Weights of a small image classifier.
Data: 36250 training examples, 44.8 epochs.
Rows from block 3 of a small image classifier, named by matrix and row number. Rows with one number belong to one channel. Each number is 128 + 32 x the weight over its row's rms, rounded and kept within 0 to 255. All counts start at 0.
After each channel's rows are labels from the 100 images, of 14976, where the channel reaches its highest value: "top examples" is what is common among them; "colour at peak" is the nearest of a few named colours to the mean colour under the peak. Only what is clearly more common there than usual is listed. The data: rendered roads seen from a driver's seat, with toy cars, trees and houses. In brackets: how many of the 100.
# convs0: first 3x3 conv (model.blocks.3.convs.0.weight, 320x320x3x3, standardized in use, each kernel summed), inputs 160-319
# convs1: second 3x3 conv (model.blocks.3.convs.1.weight, 320x320x3x3, standardized in use, transposed, each kernel summed), outputs 160-319

convs0.163 [148 147 171  88 121 176 174 119 112 101 119  61 156 181  92 169 169 133 156 112 131 146 103 174 131 134 115 166 171 120 111 127 107 147 123 113 117 156  71 123  66 183 190 142 112  93 141  98 156  94 133  65 141 142 159 111  91  64 193 117 111 143 119  74 117 136 122 127  56  94  94  89 125 166 109 142 106 100  41 120 134 139 155 133 168 137 147  90 180 125 105 168 119 164 105 191 100 188 135 142 192 131  52 123 174 154 181 147 122 132 120 124 145  94 195 111 167 131 106  91 145 121 123  62 147 140 115  37 121 141 168 130 130 149 125 120  60 165 133 104 120  92 122 216 137 135 100 135  99 182 138  97 105 117  91  90 158 113 123 168]
convs1.163 [145 111 132 109 116 142 104 105 121 183 127 124 141 127  74 140 128 172  46 115 133 180  86 124  85 133 124  84 100  97 107 106 119 117 239  84  88 125  94 128  96 129 118 172 127  99 143 150 170 183  85 141  93 121 100 130 103 127 132 150 112  93 150 180 127 142  98 137 129 123  98 148 166 105 103 118 152 133 144 134 169  72 124 133  81 185 120  94 216 144 164 152 114 117 164 140 112 122 142 195 127 169 136 180 158 135 105 103 129 162 102 105 102 100 145 109 139 117 154 140 103  75  86  81 150  90  94 119 113 121 184 162 176 164  99 106 116 108  93  49 171 144 105 146 112 110 140 150 137 129 146 118  87 119 145 114 126 132 134 101]
top examples: line: no line (71)
colour at peak: white (25)

convs0.156 [163 124 126 132  86 123  85 156 179 107 126 167  98 164 186 179 146  92 107 110 156  98 172  80 111 107  86 119 101 111 137 181 138 107 161 167 101  84  88 170 134 143 154 105 140  67 142 126 170 150 115 129  97 142  73 118 156 162 140 124 117 138 164  85 113  91  86 146 209  52 130  78 181 185 120 100 114  68  92  69 128 106 160 108 127 103 120 163 139 117  78 146 126 159 105   0  93 148  67 133 136 201 192  90 116 128 143 116 132 103 103 186 147 103  89 156 150 137  96 108 151 142 138 175 144 123 137 171 107 109 137 115 119 128 102  85 182  84  82 126 150 113 146  94 104 133  81 146 136 100 115 100 142 133 186 102 161 161  97 124]
convs1.156 [ 98 103  80  87 146 127 171 105 142  63 111 129 146 126 161 131 113 104  64 133 129  90  67 134 129  57 123  89 107  86 102  99 201  91 104 168 121 156  83  95 135  76 100 126  92 147 149 112 157  88 124  72 158 182 102 137 137 135  92 143 100  66 115  83  91 125  51 117 126 118  92  69 103 120  97 173 173  93 162 116 132  64 135 153 148 165 113 118 135 120  70  84  93 149 109  88 177  89  97 118 100 124 118 100 111 129  82 149  94 118 123  99 108  98 124 121 115 112 189 178 149 112 135  63 116 144 150 124 112 122 147 145 123 147 176 164 109 125 103 170 156 107 140 102  86 143 106 116 166 161 115  74 174 150 119 161 189 115  55 141]
top examples: dashed white line (95)
colour at peak: brown (63)

convs0.270 [175  85 110  79 125 142 148  76 112 137  72  91 137 137 117 118 110 108 150  95 110 164  50 145 212 114 154 154 134 154 120 155 112 137 126 112 138  80  79 146  84 168 106 129 126  96 124 169 105 150 115 134 156 188  88  88 126 115 163 150 138 120  97 156 109  68 156 142  92 175  98 156  72 163 197 117 113 171 130  94  76 139 112  83  96  89 141 151 158 144 118 159 167 111 222 131 187 177 149 152 169 152 118 107  81 167 175  85 162 143 134  98 116 115  92 129 111 117  68 113  80 142 118 120 131 156  84 147 101 103 124 138 141 200 117 178 122 119 133  81 121 103 151 134 125 106 194 160 111 153 161 143 114 130 121  67 147 131  76 167]
convs1.270 [137 152 126  94 131 111 138  98 100 167  88  94 124  60 101 159  99 124 122 148 101 131 132 155 116 140 136 126 145 150 173  90 130 100 100 110 135 166 145  99 132 116 153 166 160 132 130 186 141 163 162 142 116 109 131 158 148  87 107  81 146  58 154 162 127 129 156 155 229 153  87 194 188 168 110 136 169 138 137 109 118 151 156 137 197 145  83 117 170 115 107  79 112 122 125 138 110  45 143 117 112 239 140 152 109 163 157 182 109 132 166 101 118 130 170 113 125 157 125  75  44 187 110 148 136 124 133 118  51 125  75 134 149 122  48 114 130 105 165 102 140 146 132 138 134 173 157 170  91  64 142 147 122 153  86 107 171 107 144 135]
top examples: line: no line (86); bends left (65)
colour at peak: white (35)

convs0.302 [ 95 141 152 144 120 113  39 186 109 134 155 129  92 111 131 148 153 129 133  90 104 157 145  76 140  96 164  96 163 121 200 107 152 124  90 104  94 148 122 145 151 159  82 164  91 105 171  95 133 101 110 140 143  77  40 138 172  46 144 103 142 134 150 144 105 151 132 143  91 191  64  72 132 116  88 178 109 159 110 123 178 121  87 116 134  99 132 159 115  64 140 167 118 176 128 129 180 134 166 193  84 137 118 112 104 134 129 102  98 172 190 108 153 177 142 109 115 126 147 117 105 115 146  57 134 101 135 110 133 135 115 181 111 178 127  70  84  40 103 112 164 222  96 110 136 140 122 101 151 122 131 114 144 138 132 130 139 151 167 138]
convs1.302 [ 92 172 131 165 113 114  97 150 192  93 150  94 128 193 163  77 120 132 186 145 114 125 176 128 122 132  94 164 142 111 116 114 111 182 123 196 151 137 194 123 150 140 147 109 164  89 110 166 101 108 155 163 133 138 103 131  99  64  77 143 136 145 103 129 139 145  51 115 141 119 124 115 131 133 108  80 130 106  84 146  91 134 124 140 158 129 148 130 123  66 135 110 124  84  68  38 104 163  53  71 124 137 108 135 148 140 157 166 173 186 135 178 123  95  74 145 141  66  96 117 142  67 230  96 122 139 186 173 159  98  62 114 127 117 141 170 136  92 101  63 103 123 136 129 125 142 117 100 123 169 128 165 121 109 114 147  79 150 115 124]
top examples: line: no line (76)
colour at peak: brown (65)

convs0.277 [123 126 134  97 109 122 135 112 132 123  94 101 163 197 175 125 149 129  90  76 135 134 110 185 148 184  88  81 116 198 129 168  99 113 167 102  82  87 159 105 105 126  86  67 106 151 176 142 128 135 176 190 118 137 132 129 120 121  86  93 123  78 129 123 100 178 108 160 164 145 143 151 175 155 107 122 131  77  74 160 122 159 137 178 121 114 102  79 192  56 156 151  61 117 129 104  80  86 108  91 110 155 132 163 159 162 152 150 116  87 128 146 131 124 106 153 177 157 134 163 119  73 146 118 137 143 159 112 177 150 110 121 145 212  82 145 130 156 118 122 150  79 120 101 112 124 124 121 137 169 126 153 101 206 127  91 124 120 222 149]
convs1.277 [119 119 123  61 169 135 154 103  81 123 144 178 138 154 128 149 152  77 148 115 138 125 186  96 153 106  83 128 187 107 154 147 158 147  97 115 176 133 167 112 130 147 160 134  87 129 116 186 184 125 174 141 136 170 158 145 143 132 134 138 129 145  86  84  95 159 147  81 134 220 146  88 105 159 145 102 139 186 195 142  61 100 221 101 120 199 129 115 169 103  84  91 143 166 105  78 128 145 143 194 116 161 162 163  47 102  96 106 124  82 121 114  93 154 122  97 112 178 173 135 130 160 150 107 148 130 137 122 142 122 130 115  87 142 173 182 117 107 111 114 133 100  95 115  74 152  73 159  82 156 109 146  65 206 162 131 147 158 110 136]
top examples: bends left (72); line: no line (67)
colour at peak: grey (47)

convs0.296 [124 125 131  82 169 155 147 124  77 139 128  84  89 123 198 150 152 118 108 128 129  94 181 110 180 104  90 117 146  87 148 157 130 128 143 128  90 139 139 188 169 104 102 182  84  93 180 137 105 131 209 134  67 140 143 129  72 112  73 176 145 157 132 188 114 129 110 162 174 110 132  76 162 125 122 107 141  70 129 115  96 221  96 111 151 151  97  85 151  87 124  72 176 158 106  85 103 117 134 142 106 131 139 119 103 124 138 113 172 150 158  85 205 171 103  80 144 115 122 135 138  92 138 160 123 128 161 113 147 113 105  97 157 116 121  82 146 141 114 167  72 172 123 106 144 168 116 151 133  98 117 172  89 132 104 170 185 152 166 122]
convs1.296 [120 174  99 163 203 107 175 177 172 122 108 150 153  85 168 124 121 126 190  98 130 158 114 139 111 138 102 208 142  87 127 156 186 142 144 176 100 131  91 105 132 157 118  87 133 126 137 129 109 181  94  84 124  91 123 158 116  91 137 223 120 127  65  74 134 135 135 116 168  88 196 117  51 152 168 163 142 171  88 164 143  98 173 165 102  83 126 196 111 157 109 164 145 153  96 162 127 128 129 145 125 130 149 110 161 104 161 191  91 158 121 116 116 194  92 102 149 117 163 150 162 129 131 143 107 198 123 171 185 156 166  74 132 127 145 154 137 151 140 184 187 156 113 136 153 168 110 132 163 137 139  93 129 139 217 109 122 132  95 140]
top examples: dashed white line (94)
colour at peak: black (37)

convs0.77 [158 147 120 107 149 110 138 201 135 141 181 129 112  69 120 170  62 169 122 184  86 109  96 130  98 165 153 111 186 217 137  90 122 119 113 134 141 115  91 102 137 103 147  93 101 138 118 133 140 139 121 121 164 115 139 158 126 150 152 138 151 113 133 112 124 150 163 131 141 162 102 166 125 120 109 132 176 115 160 167 139 108  68 134 107 137  96 132  48  96 155 129 143 148 173 161 132  92 163 119 162 172 138  91  58  84 170 147 129 145 115 188 153 104 110 191  82 125 127 130  94 173 138 153 127 128 195 207 128  96 149 158  73  78 185 133 130  82 119 163 174  94  55 206  79 121 101 132 153 103  87 103 125 196 172 116 111 151 228 211]
convs1.77 [ 91 160  76 108 143 117 122 140 114 130 141 150  86 179 100  99 179 178 136 160 143 109 158 144 175  96 181 135 145 140 116  84 126 113  73 139 135 139 202 164 135 108 120 129 145 139 110 142  64 150 149 143 101 129  83 199 143 104 113  96 116 145 146  94 135 122 129 170 118  29 141 112  87 124 113 103 118 139 131 127 123 144  85 164  96  74 113 134 133 127 122 155 148 114 148 131 139 144 124 112 155 133  75 122  99 112  77 124 137 137 132 116 139 166 117 157  60 117 113 109 106 177 118  72  95 176  98 182 125  78 116 142 160 144  92 152 167 151 165 176 113 141  66 205 133 121 204 134 135 177 100 202 122 114 125 151 126 202 124 148]
top examples: line: no line (53)
colour at peak: black (41)

convs0.279 [132 135 138 134 108 103  96 101 128 125 118 148 135 146 138 160  79 129 114 168 170 177 153 106 136 117 116  78  96 171 103 114 161  95  94 129 169 120 151 122 121  72 107  88 115  66 128 120 131 128 142 109  73 119 155 165  76 196 112 171 125 122 102 147  96 145 117 112 122 131 116 151  60 147  88 114 122  96 101 159 133  48 115 112 135 167 103 164  62 141  94 158 156 170 151  92  44  70 136 122 138  75 216 147 108 125  83 120  55 136 104 117 133  89 180 138 161 137  72 121  75 169 172 135 111 127 170 108 172 122 107  91  89 139 158 149 128 141 153  80 145 114  93 164 183 108  59 143 147 148 119  79 143 122 166 131 120 131 144  84]
convs1.279 [120 127 125  98 132 131  91 148 218  59 185 209 173 156 141 115 132 156 117  90 147  95 165 128 131 105 164 173 109 141 166 148 144 105 129 112  68 104 115 152 126 107 171 152 144 125 160 160 186 130 240 121 128 139 145 110 205 146 184  91 114 124 167 108  97 131 140 105 129 133 155  93 167 125 129  41  80 189 170 102 121 137  81  97 111 100  72 135 109 141  89 175 113 154  86 117 116 121 116 140 147 167  98 155 156 147 136 135 143 141 117 104 120 121 133 207 216 103  92 117 126 105  90 111 134 119 152 116 187 144 170 132 128 139 132 140 124  83 119 130 135 142 130 156 128 118 109 137 121 148 160 130 106 142  70 126 120  97 111 114]
top examples: bends left (99); line: no line (78)
colour at peak: grey (57)

convs0.124 [162 181 167 111 107 122 197 107 133 117 125  98 123 192 144 154  95 144 159 113 118  90  70 169  42 160 120 137 113  93 149 198 137 170 175 153 186 121 121 116 125 138 126 161 183 100 133 103 161 122  89 103  70  69 151 119  94 136 104 148 142 163 127  98 154 123 120 203  96  74 177 116 192 151  83  60 140  87 126 121 136 142 129 181 108  96 131 153 161 109 129  74 103  95 111  88 148 123 170 104 108 136 137 164 135 109 137 110 121 130 111  92 112 172  99 114 127 113  96 129  90 104 168 183 106 173 101 139 111  72 162  85 165 152  77 126 209 123 110 155 123 115 123 198 120 151  76 114 129 152  71 104 171  74 141 185 101 101 112 163]
convs1.124 [129  66  72 127 126 111 150  97 121 118 148 125 167 129 160 108 111  78  85 138 160 159  68 109 132 141  84 117  72 138 134 129  80 114 128 129  96  75  65 112 151 123 141 107 109 151 101 147 115  96 125 110 160 152 194 144 149 149 138 154 142 127  33 158 119 165 103 184 155 236  79 144  89 128  97 158 153 131 138 135 103 135 116 142 118 141  97 129 130 151 159 127 123  54 128 145 147 175 123 125 129 116  90 155 109  74 192 146 113 170 157 174 135  74 189 101 123 149 135 173  74 135 223  88 171 105 188 104 123 165 119  99 117 162 150 126 107 151  41 132 177  62  99 121 102  87 146  79 124 123 149  97 171 126 145  89 135 119  98 158]
top examples: dashed white line (96)
colour at peak: black (32)